python train.py --dataset="simulated stained blood smears" --image_size=64 --translate=0.12 --weight_standardization=true --widths=[64, 64, 128, 256] --learning_rate=0.0046 --beta1=0.9 --eps=1e-08 --max_grad_norm=0.5 --max_steps=21200 --epochs=27.8 --final_lr_fraction=0
Rows from block 17 of a small segmentation model, named by matrix and row number. Each number is 500 + 40 x the weight over its row's rms, rounded and kept within 0 to 999. All counts start at 0. Numbers have three digits each. After the name is the row's rms in percent of the matrix's.
After each channel's rows are labels from the 100 images, of 14976, where the channel reaches its highest value: "peak on" is the class under the peak. Only what is clearly more common there than usual is listed. The data: simulated stained blood smears. In brackets: how many of the 100.
# conv: 3x3 conv (model.decb.2.0.conv.weight, 64x128x3x3, standardized in use, each kernel summed), inputs 64-127

conv.61 083:490544551541460478497462523599444475448527521512437430411508456486496514478533501504480510477489493493562477528511453507482481502436491475562453445533466444451473486449497487510527398515457491
peak on: small cell (54); nucleus (44)

conv.16 063:563497473435509510480473535443503390582494484517476467504507496464520530440495456507449504478487524490454559496539449518503476525518471464518546489490493518446521485436498497503506499600515408
peak on: small cell (70)

conv.24 113:512471523521476495514471473483460486491505476529486514470465540428504499482482516515502491492505454487348403457544485381470551519499500553520519506529464543493499498475532505497569524497495544
peak on: nucleus (50)

conv.30 084:568483541510482475470465548489510525458460553535474506451450489492446565497559472527507542462519405476417458453550465480498530468506500493522491524480478500545464480518506483444527478534509508
peak on: large cell (36)

conv.19 066:429527518468504509472453470488469499476540482483509512490495481506530499515509459508534554509481548522489474508536489510602539516522483508496486508518450462446457461465464709467402445591476514
peak on: small cell (88)

conv.50 098:485498520506525481464443549527499465477501470459473517530492514470489503488446502445448481479491379437415593491523517429471491446565514522493517471490421472480457476489572490535581500492501565
peak on: nucleus (96)

conv.13 077:511511508468504550516459508447510440555492484471515515502500494497514520480535438500466493468492544488486545521511484561513477517557502441445544512499447469412495394445530467526494477538501491
peak on: large cell (51); nucleus (49)

conv.7 103:513490459485502469491421568518512501502505490521503526448484482490416516477495513510547522510484520473557613476505485554523503478546535471509474554493466501504512514491401504467468447547489434
peak on: nucleus (69)

conv.2 094:505514446500476457523441542501513468531504430473507539518521488545473518474473528492508527491493564516576552535491501528532495517520507460564474484485556491527458468485395496467450440518501459
peak on: nucleus (100)

conv.6 102:479490534504521496519426527497466498476511482551477446550519512486539493522492524550480470494506530497577594578466462521493460485441474447469463530550536501462514513518415459415476476553460406
peak on: large cell (94)

conv.8 113:507481478481487506499515447513510479517474511461541477489496323676569495463495445442484512478523494500505491498515488509495521481482494484474494475481396504470377465481457500542520494513499526
peak on: small cell (99)

conv.29 115:487473514498453538548507461492494505511463524488504467525483513486488487520560475518473493501523533484694628567448513554497472495483498499416508487480436474482504530506450491495497489499494443
peak on: platelet (100)

conv.39 094:474410491505480523531456484431532488511495467489532454559550446488441480500479567557527468520553402433404486464548482422484437445500570510489464476493446515543506526527374463520462486525575498
peak on: large cell (37)

conv.41 097:584479531452504424532522495515498512498475485557495548497421576493498490458528444446497530460413540556470491495517486507499532499500528540479488472526521461517426522468460506556517514497500606
peak on: large cell (100)

conv.45 084:501441456501496465495451491529504516540500534490523510418473538492470489478474510520454493486531509513550553472453476519514484520511489456407572491483529452473514472513459547478522486452561511
peak on: large cell (97)

conv.10 088:462499481478539519492432518507488521525462485443498473495485485454491532485517504469486471515479606486679613552456518596526504515468485514485523500537490447494502468550490505486466455517449487
peak on: large cell (100)

conv.21 095:516431439518474493521446565489517490562496469529445478504555547474515535511483544525509516544522397444422535488540472517469486500526507525436512525515524493542518510474462468485481482557521494
peak on: large cell (54)

conv.33 090:520492493525469428458455500557467410468499510521464487537392320470514512437474482523458534530513501514481439526507473540508432520463527502559498491544544495462506484380527501495483482526522518
peak on: nucleus (100)

conv.5 117:508427523547540497384482508518464417543518488522485493518481489533557501511454480457495524424500466482426519387563484391477494442531476540527483468530491506484476432449563451522550430557441511
peak on: nucleus (100)

conv.37 096:520507506498488530510493480469475452529496497485491531476499485517527526513489479495470534500424519534559559560459542532502431476442510532523499455456425447495514504521461489464448464528471498
peak on: nucleus (79)

conv.52 158:515516541476472489495494452469491462500471500504497492497485492475459498460449472463465495448491453499507463460499494452481526568550497500506568493496450475505475477480581519581574573332534577
peak on: large cell (54)

conv.42 113:469501497485517483494489456555505528494467463513505524521509493527544500512484521522525541524479415468342540428520518369467527518575491553466508501535452510538438512515468517490549513497523569
peak on: large cell (35)

conv.62 080:517539506524462507502393505484480531471518487470487424432508562435516436469463531449534510507515503451551439534437575463500508488532479502487505522522461504489507473561434498533507543469502408
peak on: nucleus (89)

conv.12 115:484496448494435489510414487510526521521485462467440489441533517494494512508492503501467471510509470438473438456523499459501459501506487445539527499517535508479448520515542449547528502512494476
peak on: nucleus (49); large cell (45)

conv.56 112:480533490509491553524527476460499525496499512450471549489495479489543509515498498500517503512368493520616498540462502526479451493467520497440492506460446514494528529533558492445474520485526560
peak on: large cell (99)

conv.27 120:487476509494505505485440455465519518512507470528530453563435528457529505424482494513509442513544471449487462485535516459510471509481525521459481493505405530521492487498422480481524495520544473
peak on: large cell (83)

conv.55 117:521529484510459480518410509484525531529477482496501501447523500462453491470507490513498537505516547481552532541468487527496490542499458487477524523518574512484529495507395513398447498502491403
peak on: large cell (28)

conv.11 110:484511529488519477494443564514494504506469523543453518501533534530543530508535486511468532490521440476434469471520487411490479483530490518509487492454504463484516541485467474491500528491460533
peak on: large cell (100)

conv.59 076:531511484441519489476580406453486482570515523497468563567486401540477530439506497490509537512513509538504540483458536516501545570505486506462592426507532518525480454458552498410479495455527578
peak on: large cell (99)

conv.0 081:539517442555536440447451557481432549496505467456533505487580590458442442529528505431489496489459422472423461465497554431509515490519494549443485449448464527518439529518546524476505524489513461
peak on: small cell (100)

conv.34 103:480455509516511472449524496516518429495514480507555478510491527479501519467480516473491503471525496495488512550521490551488491508523559527461508535515477547480505501458424489451521502511399464
peak on: large cell (100)

conv.63 117:503498477517502509508446530460509505498496521483474478456515564408519461482525500522522468478505516427479489493488493522509457510473493480496506498486419483493513505534525514549484492477542536
peak on: nucleus (56); large cell (42)

conv.58 092:479489519521510495511499519472542449467449530479483497520501524510514524530438482484519570521509551461472606537521467517504472525498418492469534566517497501436485445463472494454527456548511447
peak on: large cell (87)

conv.43 110:528495454471506513497522518486511514512537481482520358530549509478483510460524503471477526526493470493492477491507518479517548543485499546495513502513506491517505522494511511517472524478501484
peak on: large cell (95)

conv.17 094:506386525443532517468475543499526466498484511570535523549527529491462534518510534598472458512468508468441582498577498465507467446401464445488471528487506516454551482475352496503487494601553435
peak on: large cell (30)

conv.22 050:447483550437483526450536475527488468532545512507471492485403459494547524500468422451411522415495516534497526542538472525492489456496460466501487434540474425485459460451494569498461351587450498
peak on: large cell (48)

conv.57 111:485529448485494494541368443554493480541491492491443467455479499507477496507494534540580530524496462453539488509487539502495516546565500523443533507491482519547493516501474544503509507480514570
peak on: large cell (48); nucleus (36)

conv.3 115:472502534490477535506463561512488439504509483490458522472507535448454547534482508547474475500502556506504456517497523473493459533538474451480453504500457497491545514484524489507485520553509412
peak on: large cell (60)

conv.60 098:485570473518455507499404499373476476466449450503465494454528567489466505463516517472481509477496552523538476526491491539488545500566561517573517490509425506522518506509483486517492529469496528
peak on: nucleus (100)

conv.36 108:468488510467460515570481501501526515531477511482526467527543536476530496461508485528495487481488467453435461508526530500499475497488511477403495522504466491511500511503514525511526534505509524
peak on: small cell (67); platelet (27)

conv.4 098:491483549529457469484452454505477479506495484519539516494552524446559532516459529503485499479425521486505527483493531504504462463476461455467435453456513491531487529546426492531525504554444452
peak on: small cell (53)

conv.15 087:496511465449520534467478575573501436510523490485512520478480512485479516487534526518495456520482402426358473479500551452505450503519535451449485482493519505514531513487516501488521575512486507
peak on: large cell (56); nucleus (40)

conv.38 093:521481522489474519508485481507515491529514524529504469485518490454499545529504482530498530552507416454319508523574431454484439492547506527510435507518511527505506522515515468527532525572531509
peak on: nucleus (51)

conv.20 088:492506468507497516550459423502565528506480499503526419520545491521529514479504501496506495507531473394539547518492548510491496523488435473381512573497452513497443484505527528450496530492497536
peak on: platelet (36)

conv.26 095:489484528496490525555490477518508505509515506416535450505538302521497471488494495548557526520433440430430497485509507472526520504515528339440501502504403490516399527503417524487512511493582500
peak on: small cell (96)

conv.32 094:516500498464532522496445479455489497547520512507533451468469487500527468408525506509464527488386489492543475537528553523522564543513483482409518541521454497554485508515579523461558491497510510
peak on: large cell (100)

conv.40 098:533515463519507463460562554450500542474545474496528511479406530499501450449521504454523510495482544464534482535497499543496519492505499559562488506449435493498506427545507515537534507504486524
peak on: nucleus (100)

conv.14 109:533493503461496513518497526546493513502494466475500505463483483483467535502452504497484490522487474472476504476523543528489465497536488474455492457565492513550521460500503501436463497507509529
peak on: large cell (56)